From a checkpoint of a small image classifier: activation gelu.
Rows from block 9, named by matrix and row number. Rows with one number belong to one neuron. Each number is 128 + 32 x the weight over the matrix's rms, rounded and kept within 0 to 255. All counts start at 0. Numbers have three digits each.
# fc1: MLP up (model.blocks.9.mlp.fc1.weight, 768x256), inputs 128-255
# fc2: MLP down (model.blocks.9.mlp.fc2.weight, 256x768, transposed), outputs 128-255
fc1.82:125091110166160143113134135127107123099133127149136113098112140079133097091180088102075145121115206167125119079139098145139080140094123125098168083145073154166098130063128216172114182149092141097163172128107180089111086123128147115147123143156193101136107117116152122109177101084093115105096115217128133093106152152151113161090132127125104080162138110127168158140142190114100170146127
fc1.83:143142116109091119127126145100153098108161148116118115105099161097131132139156067165192138147128169121134123122096105057166135121100165156141086088097095161163187153097088127106159116089115107133122119092154131104095108144121150102136099230072116153144201139106187131130119118114090081133084182108054162120168118162083073114167129156152147129124110147089176072162113091126156127050112
fc1.84:078088078100141093115102156151147110159101145118148086117144102133134169151142100132170119154133149132123127145160080084146075114109147148103112122126098157176176113135124154135148155125117135107224098134116079157157133140146133103115145142135076152131146104107156141116107114048023088135090139114202113165132121153156112150122118142118139164152140157095121142146121154127134111094086
fc1.85:078077085153177107117166168153160116097101084137137143122120103091092121145184134092105122109145144087137112108139125124124132147095157154123131085144112118176128168110139177158166149135087099121129145160113129111136172108128145110097124138115151066136111107117111018109151149114071129087066097195167124129129110158141106155059094165140092108180125105128146203134123190092048121122105
fc1.86:128113135143110129080090109169120090127112099156183127145095069122128144138141113128114136179044139070138108138111096104123123125069123136075122121110070143137084105104098118125176211082114087139148180117136108091156114139106071150114144132208190097160072105095155118100148138157077086110135100139144151071161109226104122155129120099118155104082092081172112172151169159163111165160090
fc1.87:103134089098086136158079111146093061105137113144144115125136130112137153163109145150126144067105150084162132094136134096154149066131102114150087065137068174129111121089061105128116121118146102135151141135179189076137115117110143121130175217188138107116130142131104111094106099145106106131094172121085134138127148148109073202109168140183124049128128125146081085139124162161113099132100
fc1.88:113118094087094168105177208140102095144149116091178170063125199062109136177128136142125122182151161133105149074125098156102127117159151076201106132130070171172128107113194144187140215119096073128098154149179198124081137130145143127127116210125134139200165143110111173069186118086125123148076117149161104115179086140109073110062173167159088063176173121095102157098183146108112106096081
fc1.89:126134098150144158109121155104115133164144109121129123112096126106072118136131143107146092150125144144112153128185122094129128107120135099110108122105113161186157156097134184178161146129152128110138156093139137141126147134150150110095114176122139118172160120113115130103156127070111121098073117164123093087157140186127096159108135164134123077151150132131139196123140139150106128075063
fc1.90:159146128150168146162131176113136192118154087128150145117115139099074163145133098112161114142086106151116186119137159135142103129104192140097099153131193112140114143074160148129147148126081179140108186128143169062072173149160114097133151144109182079160118165126125104081147117092093111147112108152107111094129114148167128101151206163163095091108146141097129209104130085160078158121089
fc1.91:135126039230142140120116234139088109099127133108097124083116137069097146132130091087104142176069115150110103067124117092140108088068131125085143096108164160196127155103136143096133144108142150068155162123184140108103178102137151139107154158134138153137136184080107092113151091048056096131104132131169131111149108125111154180163170156179106072167142148149133137126191123127105165093128
fc1.92:110122117126166160135118164120142123152129146107148094159160116107104096141140086110149126124133153104106140143152148116156110114070128100118117140116101140170140139095101155134161118107126101096116147121174123101130131136152149127104083174154130126166166104113130151118168151106082094103126112124159146114149134166107101176080121153141109100113128156158136108123164127141143129096112
fc1.93:065146165156172164102152143076152147129121146103103072103096139119096122123123171121114086115063134110140113148156121063173075092118127111135165115137137167135136138131109160131159118097106124135121143098151190045166131174133098115094086150110136070148125102129167114111112171117096104077154140153129110112169163206144052156137125125143173098158120142111152136167119154115093110096137
fc1.94:143116108189139168069131120102084150128164093078071148087078121122101116093097125194116075173033113129132079087111175045154189107114114102061157127063162154101080114081144129150095156062205062098126115106175180025130145163118121070049096123112145106174205140132128158143143193094174119038160103083131103144125158186077130152121120120084115147074122112181199114191124101139208119138145
fc1.95:084124106175151083144155167094180140147114145127109110126137153123049127169124111107083151166128127109098101164147153072215112080087141139158147097095170106180140150162122199105155138140087142128128139105161110094150153154138164119149135150099121117131146139109172084120147110101100114126127104142159095130204175095147159110149106155138122129133126165151147112171102167123094071063115
fc1.96:090109149139130091116113141134163145147119104054142118097148128080102119159135075156165148158158133122080064122145067120158117130136119126124125110122089124179163136150132112150154156074074143122120134112169170129162101138130127103122126189191147156169129122106137127072176155095053046156106087169131137114177080135091099129125129150146144140140123094144138151134113146151133094134097
fc1.97:134117090103101138135121179160158084141142098106142163100140139099080157166105141156158128115114082060107089091122107101108163115150128093163073115065062191153133134109148133145148171068153072179086147129197145131116152138123168132087113164124113122184184155102067107130174127131101100116112137088159108137131082172113130132139164148183114089133116122122134133145137064137118109124126
fc1.98:075099154127183084129103161126186163143136091084181108072130169102084143174108125123200162110135146102153076130169090149140162112125113144135104097133057133120149129133087127134108145089114112149178150121119151106147183179138091080155142131134088100121143167139135100094173164147099055149134117156153117144135092112113097125134144146161134185098125091095129151136101135101099106144092
fc1.99:081155091048086119058099127059104119116077165114113090114101141133113144163141142158155063137070156106076164176118138035114067120115145116088113073161073173137137083090166205148181124095127117188132157098149121066172061152162089118176045177096169106148141102136223147135087104083055124104143175089054081089143174241110064098167138094113128143145131128104135093217112092126128110106093
fc1.100:141085132140158140084095190139137143111125130131133100132098135094088150158138113134129132137111150128075133129123103107135125139108195159110093136089125148175145157126118170137120144125116119087154172109169143118114122121140132082141115193140129135164168147122156111126116111102080108141091163121127114093150085147111089132140140177170122099155120136105146127118124114113092130077103
fc1.101:083080115141170115132116164116079152079093137109140127102100127141068131189146141151132054128094098119109117123136084148139123092092153135092120112141146102171142128110180191146192133095197132118123147104178123121165124136124144107141095152112133140143119113135153090083122127101077082122113154067109114063207121144125085099129168153150155152194104120075140182150043112117033132083117
fc1.102:134161120194116127133138157140100119147123153135152135111086114148077038179130108148164102128113100114160123130182141110159161074130119072119126122095106214132180126115091117094149149098155123083161121097152140102157125145125143140131128179136100152117115142157108152078138173119145137140150133149107139142152166116093082165082143123137115063182117125127092108142063171080113071153094
fc1.103:116118083151123148114160155103098112158107140098109142097123145127096083137121101172109069163090135141127118155145147045183149102107115136119123088121130139137107146099187144122128141117149079092108106131173112079132118133155119124137103123141162137134182138148130163145163200052121134077127084083124133168126141171077106130077094135085115145103149131166175108202100142112179115115088
fc1.104:093080122159170097154114144193128106089150106123121123127117073109124149118122167078089096090100124138111103100125098144125142099100124191105164111138128138174112161080143169156173216129119155120171185173145144122127139091114152071102130098198134131110100109104071077096171099156073128097110133153168141092149110172143085178075141155145104075150075110120135160118068125079093189128103
fc1.105:094105097160123185107108131137154079115126114110149113119082160147130124157170142136109099121129108096196109057155123096165122078141163081092119113149077146113159139093135129136164118091126070136109157083172183097149161132111110144151123156155140116158116125127110158135159150098092063124099173166100143158115112174110043170071124128173114127165127140119122133154127144091141121084150
fc1.106:118109062154109152132149161103138071156111118086156137120161122100068163179179104134122069113137080132162156139157088113154127115114100101120123150073132187150152136102137142161162132104094090154136129127117134091107135147203177157103106156087135089174168119115077132138151150098136121137061144198113135120139159130097130147101143204123154107127107094141139142092126155125107129156070
fc1.107:078068122103116102097063101039116101150092105134113113112087115136142126162070139124122116114111149123120089151164118106119125095161129118177084057147087160158165103170113157106184105107169109133157138094185168144144142080080144128125141195176088128104149127181151116143100088167107111145136177070136117087184180129113118126154127111153133105169132125120101081171105198108109036140137
fc1.108:086133134139107159087127114105096098103099099128149119130088093097133110152183166086077096133147150134130114092130096134147148123108164091053141135135126160148136121105153145160177124146159106097132143119151147133144143093119152151099085137141158109097127019126128143092118122121113119058073113162082176120130161211103103179147092110122112112172101078166109112149142184087130151143125
fc1.109:090110127097168127144122174125158128144113096116159106139151155086112155144140113113170090116090174121128108125164115071153110127073162117129107114132084165171134140096155167153139128110107116126127154121178139099130136123133122104131102154125141113131169132086173122134119133090099105121116149121152111094134125190131092150114126142129118110138121131142139122145134140137102126058082
fc1.110:116077131156181108076086173066105150126108155124109111100102136159098166156143091100109156137102127108112106097158087153119156122107128151092099116147096119194162163151111179112174116133131143106159199113173108148117149107143157117167101158139120145166143190096134120103099096129097065183110176099128153039172102126114096119154164170197135132180103109134097140100133128123109159060134
fc1.111:084089107108131136154097151123103135118112111079156069085128174131155120152146125126136132080128166140050084126148098110160129101161134132148133101131141162152143128118149128119104128101107145140093137091155195147154128112138117099156124170115114129151136162121127140105092110112095044134104160076146073095163128144132109126134109135162131135142097134174076108137089112130128087132106
fc1.112:134154149126100165145146137141102150125131105125141148131129069086086161152149093100220125144076118137129177114147149114145102150137163121115102158099163163140147151097100113148138119133118178111097204088122159071100117164180126103118129171095206111155130132125129135092148135133105126161084113139087133082104149170117108102153163185205121081083131140099135151106158055164086129113110
fc1.113:068085138147132162129094101116169123126132098134175101163118164137101198162094146119139157074072116096154131164145085125163108109169132107104141102154132144149130127144092163078160163114062114145117166124115130102142169191103086134157135145158163073150076146156117124114199124126075036090142135156127086152192109192143120163118129125122139142087125129095128193166124146158088097100097
fc1.114:116101148146183171164115185138164121118083098153207146109114092113071152135129149100170103108067127116110132147166116111133162086071142151132127123081148149150160192146138160110124121095136143079151156130178150082117128122160121100090092194103123090132154123120126127092080168114110096138120177086140096108140121152129087147100152209204149091129114123104136102094108117119115144094131
fc1.115:114096130111152099102142137114123156185089151132090073097192094078119119157090124160120144175126090155101157154178073093136075145113119137173101076111075144197170095158116133098133140172139149123202106161073098114104113098153126129122143211138095127122146175159152116138069096112088158148069108123147126157159128111107105113118128155118132140142161157089123119122086170178097039142086
fc1.116:118147142136145094094087154078166138113111116086144096064105147119086079167134113118158160130161148132122130133174115130135157097163186117141087104133112156132162169133103122131119146169140154075108157094144173107135125156159130103177128127105099130141102149155143158133134125107095075134122127154087078108166153133106122094082095120176137144164164172135102161125091123112082070141097
fc1.117:071106116123166131119111147133146088173117107128163124106112145104091143146148130133137102102076138130130106094176127079159119126119168119136124117122083221147138131120112160135164151089093109116144166109208194106132133114125134108119092146156161099143154140102108122111108118092062114118100126146131113064125140179112060164121153135152104100137114137123132123143159136115122114116125
fc1.118:104110080103140062181100184044124128139109107097164132121130103095131131137108159128157034096099155128087203213173141118134107089054122196147093142133127169107110110104217192137173174105125130126194124141130148068115126113187176122096079207118107130139158113181119126130161195056071130128150127074167112091166144152135101158138156128108158193128104140105151133077083183115141136138030
fc1.119:139115075125114115149147177127103121117092104113090124129100072088103072112169107101146121166147179136089120135148151061207083106056127106138147069098090123168109126091134130135123123111089136114147140134141193123132083117130164080088142178096148140142149136074167133107108126087125117126092131124154132138117139150129089107148142171151150056119148094133140120141105162150143147061069
fc1.120:099176126186129193166104192158107154065158117152143143147110143083117096128142129103091101111128143145155165086179150135165165105130132118152092140072125159113149147102140170113124121115097115162162228146125174136105168141158137068147149154123183105161146144141105172108111107133123125114085141136093126136140136148102088167135157207176117081149133102131122111117116140115150126086091
fc1.121:064096153080191114129151154144149153148170105098144082145161116080114170163185111125165104100161110075116121129174103120173115139122147106102085147108139119133152177107102160163167184112068119168112145136094113128113189159153118078103115126107109118125175112102118115102097116139106073119080159201191138106121168164169086125147084182139102154103067105156137138108123086106138127127119
fc1.122:120123114161116147155102228113126118112158104151144119113116123102112166109115173115088133099078121112142163141121177092145117066106133171127100135086097139172110140104129123110174164113150100102103225114166128109117180134153121137111148158160134079128105135072101127089112126121046079147084125126157100096147142157124113146122157155214121090133121147168102112110124142165131107099089
fc1.123:134127081158143116115170168104125071224113125131104116117130106127067121114153101122128121173123163145158154131203138046166153121122126142119158125091139164124165161126110120106155096131111159118163129146184163136096092104140162123128094194108106146232193142093124172120130162032140139162142153087105131162086149106128140104126157182143129034164179143145154146184114144123168120069132
fc1.124:104129108133135104094180155069172151162127175150101128095151163138111163138144072144117148176112141136135113130132198062129140098089169103105172130128190150121116179150123155166151116156099160188131130106102125092144113183163195146128103185076092108184180163134162141150108112127114124104153085148161106119134179117156165114179099127101141095137110138167155153121201184164174133124134
fc1.125:152161079148180144155112156186156134120137166092111121131113086076112092113176119093203045134096136118128179074137154120144115117083101170134107152074107185123172187077135141159103139080127123147170179149147110084086077085197174085100077175094146129134213108112117134079159169093149163124093131106114146124110098182107017175111155188158104129133107142080180102092109122058142153096114
fc1.126:108077157178214104146153135148148163122086125072148042068055082139110076151143174052128112126054111106113109133195167084198120084109143195128130103115150172102116200120082125087136200032082111100130192069161168057146114120146100030076119136171130117129134135137131109060212201119120066099131135141164069132098135205129067175081115128116145130117090123176155158155099093070117084174096
fc1.127:097130131135104135145123128098138163166160061082156094132115141114126112164126153126107116123149104128119162151208151148171120125128179100189098146089123132145176143119121147135157114155089115108143161106128164165128161125130169081069130106107168080162153106140124130157130110124112119138095123203145171092199186114132157153128107213164135140144122137175140152106117132109108116132080
fc1.128:101157129085089194154092127141105102091096136158186148079081152105136149086132106163157137084053143148155116102126155097138118034136087070143118109137065203114143077108105139129147124089127105184168158110144221065146118140145130134151174237153153099122137163153130171073119096140121097115135137069085098114149189192118116119159131112164134086106116119122094096149097137155143105079070
fc1.129:064065092142144115123079106135132109125113104118157132108173141151103163108148106107140098091136090113126162150194136110143112152082114173103118129130105093172130180100117170164193116124085152147110176063123101125164148143191087142162113138161161083118107138128121099096103136127093078137140090158129147105125147171157141204121125119126130130152098154124124113114101140168157078139159
fc1.130:083148121105166152132094139118125186143120089101094088153104085069084137152143147096134105107114155126068134151169139089193120132125170138123113086119154134174123134091122208144149146162133183099168140156186159109111124119138145059112100139119165108172137146093142127148114140077106106137132150136133119105153121141118104136121162188161084094106132139089133105153094115144144112066085
fc1.131:101171141089126091161106164172120119156149098019161126109102161030092143159107123158184138173136121110139099089124088120155072086087168131086161067064090108123136069093091165148165143145096116129150159157112196062134117201088151112128164173115118122193124150073166175139127158114082035166111153169110178090190098135087062165113170188152101139106131107148149124189145131161116147061029
fc1.132:122127087160078172164136140168097114154151102112097142127198169062158111093174102190117103171191127201124159083133168082143112144069080163154133081095077170185149140084211149169132120154151149152146143090090123117143117164169152116164167169143192118116143130149120126132122142139111111065103096148103196139110111183129130201148122114089112132121113158153168085164118165162163058077057
fc1.133:114073064154148194139107172144078143123125080105122121128128108092153098148118123081148142112132100128132115088166100111199130095107167095119139062130091125196159117064105140096103126123105105069111128101174126146134165118116137100121113152146124155154114132103137126148142108125059059126064163156138151125191103142101100192122135195167100087180175124209141102193126108117094117102139
fc1.134:114176092080147092123118200109142124161115146102178158119099118137047085176092154121223097117093118107080118144139089067130123098122163105181159118066129167136184141171129154128116112110193160103095137127201140110144115132136187096086095129071097140215154123102156120115145129065107125134137157052143068118156130138132086092117149143168163098158162147145162157103105068105104120103118
fc2.82:136158098159177121098092185097109160109084088100103113087134101054115044139114105098110100160131118167083113135158129074137141118147130120140088054149122129132118136101156159117094100140176154080113170114175167093129184110127120107149148166125110141129123127109148120138125169079116080123152126102136092119144098131086122128102146104141089140143186202165130081150150151135136097158113
fc2.83:094131128111174200185189116113158150210120147173150173105155123153149128130103159157096134123061124116201111182171147156127131126156116087185166174095196127092156152168090111145139110173135124143132142142130104062159084139160137134158131132110137091137112145178066085105133153131145149115139074113159066160131082118196178127094087204168175123120145155108158164081154180130107126149147
fc2.84:133096094092130153147135124122171114075137133141136164109134170167135164104158110165167100138128145118173133119137155131119091088152126110129145143182129112136115130112101103152159132102101111167142146087156085136144144145178122131150121153126092141114117102143133144100172123154140117113116126141132054144151122157129103127147150133122149148134105099107117186125137144137123092088107
fc2.85:151133071188142129092146172123102122143125092125138158068136141107148127131082161097062141139142112193119106115155154112118152137135140140173128131138151152092108114125152118107113112183193130121106099144118176138124144131069123126128141108129097125131131124142152128132113120100097164103118100088194128154125189091130161118139123125088098141129168175165171094176150153101109095181158
fc2.86:123172109085122109132146186130112136158131155146105107078142139128095096199116094113168153177135179104125105128165098124149126150147164096153153121084140150128164098151129170163113140121122133156105195155125123146162116149167189143232148146079094150157119126145098120066146079120144119117118120135124082131175064131104111113107125145102114060143173085135146174125130090087084102131119
fc2.87:160169143156155095071111060080167147101174121109096087123069152169083148101151101145118172163194143145135128096135118135121115122129115169107134134116098090073113168130167132162128150170119185097127119111106123179100152086135146149170127080072134140183157130110088132200159074079172149161181062129098157133132158077159185096148127123098083191125142105083115166157080070106114146181173
fc2.88:180140147212150140086180166096175105134150130152092127077123195123074112102135106137016214142094123121146127073103133101111216146141073156141115120104079127140096154132122073138083134092095083170162140198146125124079161098131145151161134079150129074147125202122076101126179128092140177165090045140099121149112115127072184100135100121143110092127149100154140123148112145109088120145162
fc2.89:129131138119128137115144141102145126125129135148125106118114133127120126131142115141131113149106147104136131120142126116142128113121128115129120124130109144121139130136135154123156134123117100134119136128129117119115141124123132118152131162130132119136133119146136156108139138112142143119112143142126120133135147158138112124135091142137147133125117120125136121134130129121106102107112
fc2.90:116088123139102122122106097180174101147125069087139139146115148121152105142156121126094110113144084139147104139126098114162144117094050153161079122119049123111185145168138129116117140141098140150173097134133109138171151112107115097144146109186119135070125153149136108149175152139138133117124165130148147164123116089101132104090064102141141202098098134136091111126043154069146106117099
fc2.91:145126202089122157160120094114139157149172099122144159151139100124124145159095188144154101093110100163098137163120153161117165153169134114147105145155159155126119099142099116082121131088125095151171098105132152118097172151108071117100112158127113096106133158178128082131118151103174146142130166120105072099154136132127134092146169116127136153080130162106092140115117146162133092131114
fc2.92:106129116143138127143131158131111135109105130131125118141150110120112107129142116101122103127109127085114154144156136096160118118094122148147131131117135119140128147115115141114147128101115116109119139118123110132117126128136121121134108148147142126135116116128136153112138157100112135117109150133133140136147129155131114149116114155127115117106129151153148120138118120145108122120114
fc2.93:112112142127139135119110129164126133123122125130144127138129112150130096123150091112159118082109128079137138140134141100161141106107155119151134103132117158119159158158112131109115126088106118120125125086115106108160123167139125122129128151111128130124130133168147104125140125147141101109140160168134132131116150162137095143111123119124149128112101125115170109154135149104123128135135
fc2.94:126124138088107093173132146122161106128135132143137149166211125149114144178103134139079162064211186152141169169121072199085134192145089135136095152166168132147189117171148110148158079186071229200094086251100146162089114147211115177185112167157127137167101115116065142103101079122168170206125180133137133171108097066163113065141098197197112098153151125083016140002101142157141163093108
fc2.95:117146096156062130090179112151128086093154154134130098094136152106154151109150138119130165117111152097172161110118142107167104116105087114126129155099103156170167118105141127097119131130094108126139086133087098166132127114165159164156192129086154113093103098174072140112139075121142110075076127179106140160152163140127113177102097167120122095133140160081141136136152174090098088175128
fc2.96:143103120090180139134165160113054172088195134139153146134132099159124187134102124100154148136129110062077126142050140073164154127104116116128195109164158151157146121101077122147118129072164085191154083093102072121152165144153113123042158110076035105117172072123130051128153130202123080061101187142162092139136184161133081156117114168074120095073075121082241128110093159136102116208178
fc2.97:147156116134105130072113106079143137132136146132097126122112131116116118134110110148127101150086115108118104119100158089155129149123132090141128127164139140134112098112064158141128103123147097131137133085143122112120120086107153152130114093102101107124148136124141108153110130153142131122114134147122090117121176132098154163160119104118153138128120143093156090153142148141151121181208
fc2.98:140115101073100123150117168093108136092114064074152174148109129157130184159180167100129128131092175089093156181127134106183104092116126170162142117126137167156116103083137144174146142118097146159128138109120130163123151126167093096097067132136119108160130091140142106100151134147118113107112155116153087127169172142123095131126138129112116108111086118157139193142101121121107108125089
fc2.99:137136148112139153130125125174151104092187141137129146098167182173155129049078107140162178070115095081130123071096091147091122112180108121189148109174094140106146149119116056118041050120136117104127086158165119143153148155148080165098124125089102142120141096167120138132158132158159130176195117136113201169107084063179136124096164134151154101089168165080160112137127072165097133140183
fc2.100:144094119123116155145126142150103135131116104097150151119113144122136136133150147107150090089108128125122130143179123142150119095087123131132102169103103131137147101111130150128091117133137114138123120105133143124115120104166120102116127110133158118136145146138146117090128117107175132115090161102118139128136141126104100121126107185147141116090084135081096132106102112107131150079080
fc2.101:120143105149162172095157089174171152150159137109121131075106195095104129097148117155136128114138120130151181077146104134156089121159160121125173137115144149125160132102115138154111129172099157150098139107124112108135148134145136130147105133057137135143138146163136151127141107124114133121140066158122134144135144188194145130107167150146093126132156179058169170137090108144063033141168
fc2.102:129177116093162092079065090102128114141121139136139108098158165142160127109108138135141119130147109167101041127088076131062105145116103142129158148196092130112114125160102109126101084157158157117131095129163126133163132084098107172146122124124098121140166080097169123147090096114099160166153150119117146123141126070175156146204107087134148163141171143122156089120194101147101171174160
fc2.103:139088139050173097154085152128205133128141126130124156141203153180122152132134156135151132068137166147125131124120133162075139130155128148150123144186127185109130127200127097111090083136120190181137093170136155116122110165176104141162096144135093141139137136121109139085109074145202171187178202099131097177084104089178119052141156156159147102138130126097062138038089114124147159071150
fc2.104:121212102232087153078127145136121155160125104108121137102115118126147120136094158062091099180145135170124120108165076151185156098144110130169093156097177143076142116121126147133108086167166185106108151149150153150138133128100139112112151122120112121154160072145143164149120169108107157137162113134131218139164186038100157146186124163078135116131137140128159048183194119074116075157138
fc2.105:129084105121132071145099152163177122110134081070137124108179109140114124144131118104129101167126096065100136135194164074172104127088096152122107148159112104142135184101155135117134124113120114122145128105139101155141163092129135130101121109139182123126146088088129146163169172142127111143074130127177141130089129136078115150099121160143145164097072141138123118126105124105156116128146
fc2.106:160126145138131114075148117095112116118136153094095139118129119185133115166143114113169168150134131137080100115134127128124155175121161141151136113109149168133112176160127081102108145120151154098101098055174156184123103097129092075102060116097152172089146159131130094116124115104139139104177112091100096095103123142130174077136160122155105098152127138187101163116127121096121087140119
fc2.107:172124129060170124130152131129153125095203169132143189150164099150105166143132103196161104164222114100148160099056075118063078173124106127094134135089125083127130115123151089213148133060132105133147090150142078164121131123173106158081111103076095170150176069105090143138171145132147131163152105098078164134107074125167114104094174145079114168129115123075170198115129140173110110177180
fc2.108:198093109132101112110080103122128144146125088085127146119120107120153073148079140126111141163177140156141121115133155109163093145161160129177086108236149115116107091119143081153114050180116117097103137101149168180084132071106078165133131108119158145123110134105211093174134151095172175161106144112116177128111157083081177128154130098102094172127201181123122116169131160149146070083142
fc2.109:092136111119147113135130153139132124132112129122139109120123119122119131124148132120130103123111138087122148133166106080180109108100144168137138126099091129141141136110106154114149150111133118130129143116134109128138108120127135122126112152138150117140135118109128118130130122091108128126108150131132129126157123146123097144123120146142136123121114127153145124144119109106108140111114
fc2.110:174129133132130204188165097158164163139131130161118165158162193149147113125084118140127165095137108139159177097132136218090099205135096094175180196099185139110144116141108113136053065130092154213124104145073140118100126157178139154095121108088179109099136181189098112090134110152170159143145076126110206160107138127169159105071183185140136077110126151097128168064141162151096128134146
fc2.111:150133117153158142140083142169130149116181146146112195096165123117138126086102144133210154118114058126132111080072135107146086127125200110118153157124152139068159120122062067105053095123189117103065086087157110123177129146160124099099134071093084152131171098119147136147100094194097087101103130143091067128113137142174088140118138176139153099114147140109196083145180096127119140161159
fc2.112:128134151145109106106107116165134138134125108108145123145106128142132131123128133122090101142130093129121115132107102142118126108084060164140095138121090087136159159161148153159150111120135173146167097131141116138140143111111151099124150118183138119124139106139132122130158147157140155150154151150130194139118132089153142128115079122135136154149100140114119125121057126120150131139123
fc2.113:184136140173183199162145076108167171070138143148132176151055137154112056113157188179084103138130122149165088127083169120149115119162120095151131076135143169097108132129183095109106131176166125088149119107141150105114116138123106147080114138085099110101066130176114119125162147161214200100140100107096089226126101152159132129115130088143117161162163139082097171152136149131138064098107
fc2.114:138160162153165183131085147116137153146098095116110124147112136101117079132173107117145120126114133113167191169164108132163124112117123145130139145084146127142179089107121181136150122157116151113136190126092123096107140106183130127163134127097174078143091161154117139116164135114143128117104153157098103151146120179109096136100122155144130120088128148106126138105119132141108136121074
fc2.115:167064112101137107093147062150116109119143142133119141154083141175175154119141113160121067127151112160089079130083126134088089105169119098058123191213169168140075133143132116149171131048107063093119095104157117180110177074093072116091111099112086195096206056106133133133147192129127150123131184077123146122072149103151147129165131067061099178163070135136142163135135122117175127137151
fc2.116:094136117122162115175092165137097196143145120113127111138135096119150130119113179137104118136149081132079139111151172120136113125112138170142155141087151088100126115156103128147111143123159157096145123098117113137133148104109124113081111084129093129117147113090185124192066121182144145095137125124161143152162165116135119167116132135090121139136108161170129075118099139120147095171162
fc2.117:128123111117135104140143147120133108117100115119153145104128126132126127126138141132131111129111122128130138163147141093160096102124152162114117111112117140131130131128129131115150120128129126104124151125140121130143122132146091118129105144113152122136131130129132118113116134064132134140109146103135112123142136172119110111134155118127128139127121135138117126153112118125119113111119
fc2.118:202076129172087118112123129077127120110178094086126135194106032092150245104134151128080108171141139200137165108092138218074186100118119129099066156098175171103125138154222167096158168180166104150181103140069105103060182046128145089077208131092078111120163118162149116223053099139152122030153170059153150112085198104047203123226146115086104229139036148086132082080143170150213119153163
fc2.119:167127191093123184179146157120099124086171133163147159171120123100126166088103156182147160124109152146101124142059141172067159103095134135117093108115116110150113136124128114126120169106102113149147106141121151070077173182140107093105155169109144116145106189108174076096120136127166140184092174135089142092156104150127095102119142147193115118088089108107080117112131123216140163057046
fc2.120:139134175111116120089133069121144167115134121116166134179107129164164139124168119104179150152121117157148086190068114140128099103148120138081105151155137075179159151136102102158170159112133177096170082093097080142166124168142147135143130110156118148079100090132139090137194145181147100121157118158096109096158154141142141105120036054128121194156096118086112173110094149153166100162103
fc2.121:122188169111154142143142073112095137137112161200063110126102107116144096084113146152147139151105143188136134172120147126094164134132139131121142094118139144130134122139130152103082122108175128114206112149128133067105093144101130102146135128103119129071158148161128131136093141115191120101179152092086094137090084173133084144134134118073158116083152097068168118160149160152107175174099
fc2.122:128132173103138149142105086129150140134153093105122128174139180121108138119116144159130184093124147097161134149096121120151107161137136121155131110079085090127146133134126123127107143132110111151132098114107110129174130141128088103156131101118163106110118164135141102118113102143164109129128123149081105147162101154128168113073105130131132166097166136111146160161082125171145118130120
fc2.123:148255125215122171083109126069121148198072148151197220093091092154110109115139120072191117201047107192191167182120119091195083063110039146190178140073113176056244106189137155081107062138131193073204218070075073061189097129164144118128109152058124105032154151148064135149164206146041149136191152075058085135135101101072160192171167140114232137093154083143175083143175114071047143159081
fc2.124:118156148117089125107125132148129099147136135107131109108149120140119144147149129154088184138158128066144146157127123110167131141141113155170098135090123117163122153097131090158134134174122122092122111116094077164145116102164116159183133084156199069151080094148096054121118073137155136065078103169112096174158109108116151142088068163148115120149179167114096151142113128108110095131175
fc2.125:102127214108098171137164043126163168137185143154169158164089112165164181083089141184142156134097115126175090151046159156079172116175124110048182118077161098182113084112104128166167200177196170138158110152064076100141137214111107125103181119144055018083066125189081075190135138244212114081164114146172044108122137178119151124109090078139163138103091084075073171111112138209131104139104
fc2.126:163076031175136169165132152158116149174098039144124122102117161132142062134205075101119108148067094243177120043210214081143171096152080125137181133137124224103136200084105139141103148126125143129137168083130216077094129100106180111146103134166117096075150227126065115126206179130175159107134101122217127193061152152178162225108126099102146074130124147198165133132139175062125151128111
fc2.127:170131134121132105139110172134126157149129158118141088141101119144150140120146151114148179169120157148127125142118161118102161142109144141140101093119113113114134144147107106123134182102166138126154106102112137117118111110101136102147129115147093136137128138092110139143096148167178129126114117095134123160129087113133098117124127132135144100138108111134111082146126119116168139091137
fc2.128:157184137201190132084089052118199139115159131085049041103091136111090050093207084130131186162202115156173099066113062135139134098136111140082136108122094120100135163121128115126094109140116162068137139095126105118124159085144154109149174078119152153109109161131075144174181108130156112162163077171027169161135094114148147157123101107116109194165159114050154146157108079089106122201130
fc2.129:183151049137059162136140139186115105127111089144165128079071095107161173130143177050061157175037147232147116077118134139099177068183049177135118146124134178126070124075201143154076134178167167151171140184153163078058106055127152144146193143182143104114100171104086109130164127091139181138140090029150124149106091104082178095171144136138128086107141098144099155076177135076104189099096
fc2.130:120098113123146107115140126154135135137142098126126107093135130116096157112151120135129111115099108128079138103131119130121142124094157165100105116081115148167124156117141160148126154123157134130141099133145125109111107102128141083116120135137153123125168130126128104104109134120142131128098117103152117095113115161144128121133119141162137108109096129114136136105111113124109115109113
fc2.131:130146149087159058133061111104103170126113120104010098229087126230107110128199066187123154102217104097040132159174141139115117203210220123114129093120176187083103151117114090158062137160131109127108000137085158168118096131140120073131036128117100161138117123157134138119074181108223138141228113101087074230082177107217193040159104069020065180118149127174091148213137112085155146144126
fc2.132:122109100064160143096139094205161130082035166164167062141076156231146126099158104079204167098096148172122047153116035125119141093191172139103123129198142136181101153135090101089094140110148175093155064159161137112094083088119079183200074120141042137102079113067127148138132098139150119176229225050115128157115095073169088098136139091162145088138132102046087185079079081086079187157183
fc2.133:155166092123138091100109136162174131178141120073075082096136122068175069132153134104145109214137104118145166096157151116189115135156153105124155118156167107148142142067114054156087139158139151103141111138131093126159126132137190125166161081139060140108113056127163141167166153100123118080081074147165085168092112132107090181072076167124122144134153161146157112175161135072151099120159
fc2.134:117160142147091123188105139177112146155086142149134082131132154078144087148097126129104135111098154147117139142147129160132126196112135130141097194100124119127123096105135139131114149183127143093113094135089143104108083102123149159136121094205207100132120150117124096141115114099151185113098138148104169145129160131105146141093097134115121135131164128129136098115124118129091202183143